python train.py --arch="crnn" --rnn="gru" --bidirectional=true --rnn_layers=6 --label_smoothing=0.05 --optimizer="muon" --muon_scale="original" --momentum=0.95 --batch_size=64 --warmup_steps=40 --weight_decay=0.2
Rows from block 6, named by matrix and row number. Each number is 500 + 50 x the weight over the matrix's rms, rounded and kept within 0 to 999. All counts start at 0. Numbers have three digits each.
# weight_ih_l0_reverse: GRU input weights, backward direction (gates r, z, n stacked) (model.rnn.2.rnn.weight_ih_l0_reverse, 576x384), inputs 128-255
weight_ih_l0_reverse.492:508550516508523500527465523508505541537489415587501611583440472499583507565467464467506483536565494486492537468367485541534420532593457563509534550452499471580558451545528573470436529427502440424450561532432579545519540560530506495489503489433447561470431490456522563569479465542479481506532556493540522505497540399517481526498525445445511603501457508405567536521481462500514514524522
weight_ih_l0_reverse.493:499528465524507442523433538558563583488436435475439497475574476456442489457502558552490527435479502500462484580558500509534443459558464473610469463471375466571440512593493530515501460500538484473541470469463511546461546595489536583544515529530489473483420468522546508454566478472511442444594538580437480515466480545557499494586538512495484480536562430614561516452477480580490534474490
weight_ih_l0_reverse.494:563517502490492521430488589475474480473467539463481489432513396502504545445511475591515533517395512508563486481598479521518613519545534494437445457493516567513502490541527481478560573448529440565546508535508558472522506456478497529478514497479490522491465485391495537468554462547454525482436497500517499524563541457452503567522495438426501545463508480489581522495457450572446467528449
weight_ih_l0_reverse.495:506511452456399505454514402477424524488508380451484502556512441462489574584562533532492586489466457527462478505516471557560547566447475528495518557566523468362466515483574463469524526493501491449569530545471453486402513515454593515540452509473535499532476588537464525474513480423521465503510545425406455494525493540423526476494461499520502439513461445517590501540429538606534399496437
weight_ih_l0_reverse.496:499493541502470568649522528500519480453480396471433460510502409489555515501596375542464505547464485451524554477480571439437587562530554495476573462436475429477488505580556570481543627467533495515539455549505468498463454557471530606466539546470404487435581663466482536472506539579491495455496512561534493541414433466477499428528555478499506526556556403484518460494433442517458531518469
weight_ih_l0_reverse.497:510399505436510506527499514594510484518499539535477521519550412458553464450475478543496361502515495503518439531470568429475553432511518472540526517502481496518514492564430506455444455494467516510506492490456579547396402498561551487496620547536535471482561503393484496483456484529533452520484528508426498473471500534446505462533484506461434519528500453533400430564438534545466536479591
weight_ih_l0_reverse.498:474488518459539519421508544511547460512474528527543456551476514486525407455511482527628502459556513527618506438528562477523471488461451420528547555514576485537492449630473525464598497490541407446448465496482437486545545506567510542535529487472548489518574524519457455495470501497476498470545561433516475431466498571507481557477450491508474586552470576475433519495466494446458467534471
weight_ih_l0_reverse.499:416537427536419483474522479520524488558519450467510565445461438562520555435502516497484463528516498469478430424497486386521588428444470501571463550445512534443530541553517558433489561408540528528643504548555531410508530500508515492481383412606492468606503520471523528487527554565481522548453542468518418471405497507526544492516585522503506439526489497427535511427499449430567462511475
weight_ih_l0_reverse.500:522578442578476515511493490483493521467594475547467502555481532535509452509523370584477516569560461509473547600442490499455552502465465572487551485485589548478536477516468497488492479416506432485435505597472435483442446526442463547471581444541531358511539471551608506465498510593475461499488495532527498551448519487579463540571518601598482449562474482569472591512549570403516470457512
weight_ih_l0_reverse.501:509474553471526514460627601490531544491527525486560434577506438442485453525561523527488526484456577493469449470492506429589567493540364447520453558455509502476446502459537462396458437452537472539522545525543511537543498585564529464448562463650468524553558404504472511541456550472466518487496549448537571514493528515479515432532546502536489568502405434509498499485530485510533477540480
weight_ih_l0_reverse.502:521473503531491463400450520457489494557462586445487578537559479465492563373551453397444524539491559441429455455493454551511452433517531438489502525543537500478430540481636595513505474502488571512620526548508448597506536604518467502488588494519591536418556463563535403448598591433508557384499510546434473412539474434475564513521538527464514497451464475479469533486500443500459535462380
weight_ih_l0_reverse.503:555488460499437530498482397544449493468464523502543520454517457506566456459487473501465440497467497549547518509439483531550603458509438534467465458530520481508461453555493531470485554497521574403436537438525542511496433548579485402465513520490492435539491519540576452519549437474481539412511499485534451469498341491495451508478527531503435598485547549549635451595594508501593420544434
weight_ih_l0_reverse.504:547565480514515482469523433582472530446481429502501568547518488581467517438548564555499555526488544498401502492511471591541544415485446480517418492447449501514536465489546538452467520407547506557477492530433548515524474479424437443497496430516502524499509439570545458490477582499536510603497438497513501597549450557506390445533547408526471483484537511442539466461557490473535397451526
weight_ih_l0_reverse.505:503461527520514481455447555563472566503455457542482573491590438469549494553526524564478469493451581478481485537475584547500543392496495489479480558532463530436549493550464525438476504462445439443425413364471595561469502433519519489498425458474432556486531507483494463491510391583526558508477557523519525598448525451478529613551511516516483522548560497484486443463487483476507507421535
weight_ih_l0_reverse.506:526482527546462552550548452512458439515534595514600403487479635530545400551473441554484503476453529449459475462506499482495550587453428505477452537602537491556477480488511514453482525482534546535561431483457514464490541491527551564556554442472464530467428510413552461539522548493515495633457504501492466511491476517538584457502510447488483485487536586497410501515497395600476399517465
weight_ih_l0_reverse.507:470423445414503444503539516499450507569482547496367478500526500483450515435599396575547601577491528444504478518571515516493582470491564488462443542440464459504404438552442484522489480440465528532452522479453490515467525449473459565478477490465500492484545602514520524356535537562430605470436495549461584468545456511498426459415503463579486448578499484536533532459526565520520395557542
weight_ih_l0_reverse.508:501524451507455464485436445530525461454501273510474480464466483461429447538567421488437495534562536463521608445477511474519439478598520528520513545436490467481413474612508428555442507603474495566491436441548507541558444544482459578569399583451497448430564523516527473558509583548484522452555534482523555500514474500439522570492503535527458437575542466419496486535568480486560634498530
weight_ih_l0_reverse.509:528531531444464521507497562456416531524433428573487502561496429556539581435477477468532454431513516446487408491521510543438522588490518543524432548504488559556446557600541531529536493558530428487608478530522572530428456485567541380543505564520459518564511597483520508442552525470583566523529495491427483497531543488527519475456414444450432564557493451482567577526431519451527566489471
weight_ih_l0_reverse.510:451549511602433487522536500587511489446505469525535550490471524504495484538489461486413429552551461515537502590469577508493496453455436536546510458472460451603504503472519540549433536520521419532497507410411514518556425491479461520574506503536459447518474492483581507488532534460480508507413486467562450485483402514497488462501569477534501530565580460478471460483494547604597467497532
weight_ih_l0_reverse.511:513522556474483506503506505526547556526385497525524565499503499483499487513427524473571491458518458448552481539521433518479470496559486492497464549497588521484453498470518504541552487425451530436506476518424436597416512497534414560519371507435494497564502539542436545559534522461535524478361497536461371557470416474451497622450527546614396474517505573500531532495489516599496511435440
weight_ih_l0_reverse.512:515503458516497549640512545469563429528489451501495500595446433479532495540429474422473510510518440523423527476509434556451418506458534505521466484557501472503463450438483426564514447546482471528586526473470469434476462529540537464518536513475409503456521513572525434548538509610551505558542526453560460486578469458511572522505522439518463526453442408606536580505518482500496510503559
weight_ih_l0_reverse.513:539505504564447491553511457519501499503539544511546497389555568472474584529506462568367529467560506419486460485611553517536457471485507562395511390411581562540459391558469547504466554653471479456422509417434537567478526476414476475497553564494436558553537482469563530568436375451450565491512490490516547506456488467510400512482510523389515533471551481548569534497546557528504579473649
weight_ih_l0_reverse.514:528420411451571542507520473428514536497460472562433467486513420444439500474433475537517516488534519538540479524416489476582527531439493432462594508637496479433569477509439499484511538412489513482514656520480511503402472492494567479504478458481525492487510584497594484508516484527522510590517551510500483451509539510366471503532485490486546514575484559533428518573523408450503479487430
weight_ih_l0_reverse.515:482560449515435504563523490449556474548544408588477548505452439506446541492501506532524492575509437587429531543504520488530616444537540513502531469569497506467531516439625622506433439535474493459460469613518431496477512524584528531514511624531426513508446481458526460471526501457562515537515530548548523416550511397584568566462495487563475496593485524518539519436498491437435439465528
weight_ih_l0_reverse.516:470439502515493502552535466537460508485473495525373514484495584487536450517547437491519619493544540377563424629515441418474511412514435441450503430535569510587455533541539570408485497539504565548499565559476519451529539538586423581473513576494450523469512505584514547504536571552506569481460509469370489437546531506474447540523510486533496465552582432578490414478479475410504622450526
weight_ih_l0_reverse.517:529570540549553471519422509544500536464457445489496514428446385535483481464593521490512488469550508520505479481497462464514537512483506494523520490504549484472486474546508566545449441527539535500496583507511589548549475456503438444431417461446522580456506456453651443486502566375465501453434428516565431510495528468564524489530519416491531568573435394557625516486568595479456558482500
weight_ih_l0_reverse.518:529475531496466502506484488491490541482568475550464462572492469528516502409519469530547512439528535507503456518597501623461546575434468573579507591430493519471594538500487476374504408398515445615451470513514541425545516453539528500551417513416457531547540470516468568443497565469448537518538507461494534496496452469564450535545474535574480414649534528466463475506541443543443453479486
weight_ih_l0_reverse.519:419473498453624520543470550493422460427514348343502482451503470535500527592487522449518516544504549616465589457456469507507496557441523457476456570446578492555448487476463501539569524511523501496475461499486541499465495498507522507484482566523520452489547540495476453499540533439510581516563488506507412555548423441533427495450469469489525461532411478469547497564492416549515535527588
weight_ih_l0_reverse.520:417521500506426460547483473459514464546519509361580472448441528526470498473495460469604487534458477502456548508473610511463475501516502518483469456516546486408436446466510407473434406457583421489513475507496441503472579616460485529558433503465484524547510513491493459473559474434528475436477403520546546559437555494506526597474498507434405509608492437420484534481493431570487488421577
weight_ih_l0_reverse.521:471509604533519548555540418520436484551551510456512470523448452414555464545498452492474523534440482454458544588477508449483518465439487500510462501483467517538449493475449569396550433484460547495548518531561488534491435484473489496473436465460470509455455498513496482533479464558398494509573466541519504496436553472627467447451532455574493525544467554394454520555509491549516549557518
weight_ih_l0_reverse.522:484459441520584436523481533457475501536481477520558531460479436545479548576398566469518479541488506567490559569493566449502542464510544411443460599479522451488498538525585504503494507594430490540561530502558461469545402506425416470511534518539414574441482539438489559435492484412451517477519535538450525471553529481524512497472517501484465451402554466503562577495515531438497420471517
weight_ih_l0_reverse.523:517401528516453422587403417554525495553540449470454467482484524455496567570457535511467484527490544495568481509404535512581462467425572542571433488519531482508548459516589604482484517541494539510560589511473484564573522475544367391507502525574455478556406518456546522404478423416543429565540475596489434370489487533562563550537500511534499426462501540500420488460515600451577482447391
weight_ih_l0_reverse.524:509467502461490503503627583530515499418518515519449487505518539502593514510474434458462532612470507544416492473489479521444470522454464506461400448481542498437436420424508512517542488469514507428574528527489504518491561473437511546527478444506528518570531536611494467506444525459477477501480460471477474497451527520554486486524448529531445552520542536483464565419508534526509524593417
weight_ih_l0_reverse.525:462552515503608508515530513440589514457518492506572481418465518532499463465523432458571640408545471497443524544473506568529484373455472498527517524516431423476452487575494530405597587522473460472532460555451495505549581499458382544417473471453524508458432529533510556551536556402515469476567435492516469475521534511488449534491597468534506502507515554527576569526496437510488550516493
weight_ih_l0_reverse.526:511511497474502485539459510473558488383575598531555567467514419458441460564568563500511371522549508531448513490455507519495531499504460483454509448545559535535471510367472395549509466438547528499539512508500516506507594531532455536543556548554482479552511542517464498484505473513437520500439510559521485441509580503544572519480522477514512423519527546544524484427542500366519489526534
weight_ih_l0_reverse.527:475468423492446487438549537388517516420541602519486546438546481516533535502452601536520403443529459431545627476498429467478473542530503421499520518527539547456523528531456575508488532515536470524490540477466449517492504621507460541495519508438569384476498465523522572531527479428425533477494561555642517413498479557495575494511563487530451504438593435458614530454560484496579565484429
weight_ih_l0_reverse.528:504564590462460504475664491542532472514545445483493449416482510472480453413580568521416560507482492445529431461378547506510558540486448517401491461484406561542504487492533502442435511633413403452491507526582491414449495522551459499519481444609508534513546506506561547456486528513524422472520526447490511565419528540476484476509453503461456605503450515433580651478513518515523482514511
weight_ih_l0_reverse.529:557460563455523419472475456589535536475444483567493510444473547470474452507519534541504366475486421537580489528518420499526403492490501508506464466519499518424381505538476492506531564557609436427570505460533506512455375557534454496446475592430455543472498504550517589616429458433562501472553514552491523463534454498514482521452531514463486557577514517481591461520531542452522487464441
weight_ih_l0_reverse.530:514565511511453523535503532457512439586447471429458472542543452522518543472475410535521404537536437488560459529489441368549418456509534550538552525574630508466517488526493456507465526420495481533504518454487475467524495451521573433502531450491486519509446431530589491485492549559435523552475505446529506499483462433525522445531567518416465575423559568475474506568578447560522418544428
weight_ih_l0_reverse.531:548474476421456472481448451574462472528535569466462419545479502522437431460585464430492564500501455558599464498550506454589519517466455479559494453471474494494483485516457492539526548452537542500461455491493537439484477503499496512535431480497455390519552504393523471476470576546496563526526528489456548439487441560488526487533474512526410483454442485544582372557513506554529440512520
weight_ih_l0_reverse.532:480463454509465433521557598495486544465516512516453585532549529477494477543458463516523496538520475443560522473525512426567482513493463535449629506437451505507518611536499522513565387550576484488554433470523560516513504455550504509404484443525462450569486439412460475461514495547472494478449527530462537508473479487500537481493548488467480495531495403503530482562522511512451444440496
weight_ih_l0_reverse.533:475500486400534520530510525523491520521566460496471521478520490469529497561454459475512481497481523567562442466487471480501532537510563483475515469532516511531511546530393527548513427585531613427508492529498502412541453494504506467483463593525431553448526488546509496515518490509492469469508494467542505522453473512533610539616526476511446629467527441461532544520541350494554527461569
weight_ih_l0_reverse.534:515408569480508563431574606473392568459471537469492446497506562550532574411476451455421497421455469471540520448472445450566498557581587483541461420556574627475551485525523554482557452415464499431408534501461448548461471450469554486531557501456496527585462539515607423396554451460586608492427486466470555466512511389512500488569471555523433549430556497457491458523480478570545497507475
weight_ih_l0_reverse.535:473473572555517516535439463457478427539447568462477456429498568505494490494476486542569397541554569564534507493555493467531517485489538525445419417465441546513460511543384599491528444456503484560554456489480586527479546532481471540546461600497413460444470485566425448484516482482494452516499400489477535515443483465419444543502508484521464386454452526461495543404554519552417529574483
weight_ih_l0_reverse.536:520472559501523508554520429436568580518514394490504484564501476467427562608436452562511475442474466484495523508538487441526534443577494477401552550431522461480449538576487542542535570513423576495564448526414429557489471503566536479405562474486471432492497604481445505487492463506505456502488420572482517490544458457484539456500484489488577501446477510542570533544480498505538541427516
weight_ih_l0_reverse.537:423485445448431404505431429414410498570522568508448425534512500440463441484444567525428549595410534480556468465497553424535480562568469568537475547347557515426523497480550519413452433404490466444511533458453561533452472517472542614452458478448527483438694610521539465459531500512551537469531531556563398551513495495502481488473482404496558379450649489454486535411526508431476560495530
weight_ih_l0_reverse.538:549523463448548516534512499526528474430473495496431480540506466424466495533459518462573495560457501429543454528511452404496553408479475515463470480504443498531455477493542518428506518442495493584473452557569461558516459523452425502532473517506481387527443460510517581566607499580446555457487464533560598524566466472505374419609516557518447581562431503582545549552517499569523583461503
weight_ih_l0_reverse.539:442460429601524383538463426512542549524518479584532611496566474498478496505503520498507470514511496566513431524473529561622553472479464522517536445529565546482479516530468649516485512503491555507492550538494517456510574528497512527525525529557455485398577482443500392533487477532583463530552562582530502446517523529434559608569404474446504507548450559458521507504459520533482434530495
weight_ih_l0_reverse.540:482561482568417540479407507561483531435430428565454561490434486545515621400435498447405551532548517468508560436464559616389517542538511472405479477404421508477525548530496520458508611403581486458492419541592569494420455463528548475452459461524466495471586580478492599492538502545480505421532470599440394441487472554482460458419515539565456516527494472516492509563494515511446585530460
weight_ih_l0_reverse.541:501425559424469529490456587462585421494510514464403432529451539513548423480548468579536537540494470562477504533522461516568411536613346559563428404476579578518393432507554458605486433370463502431532508543576505571439523519477494486503525515630558573467463488597439539514441447542514477556465492476549509440514527529536558550498465532543443552524497492505559374464493472540506514504512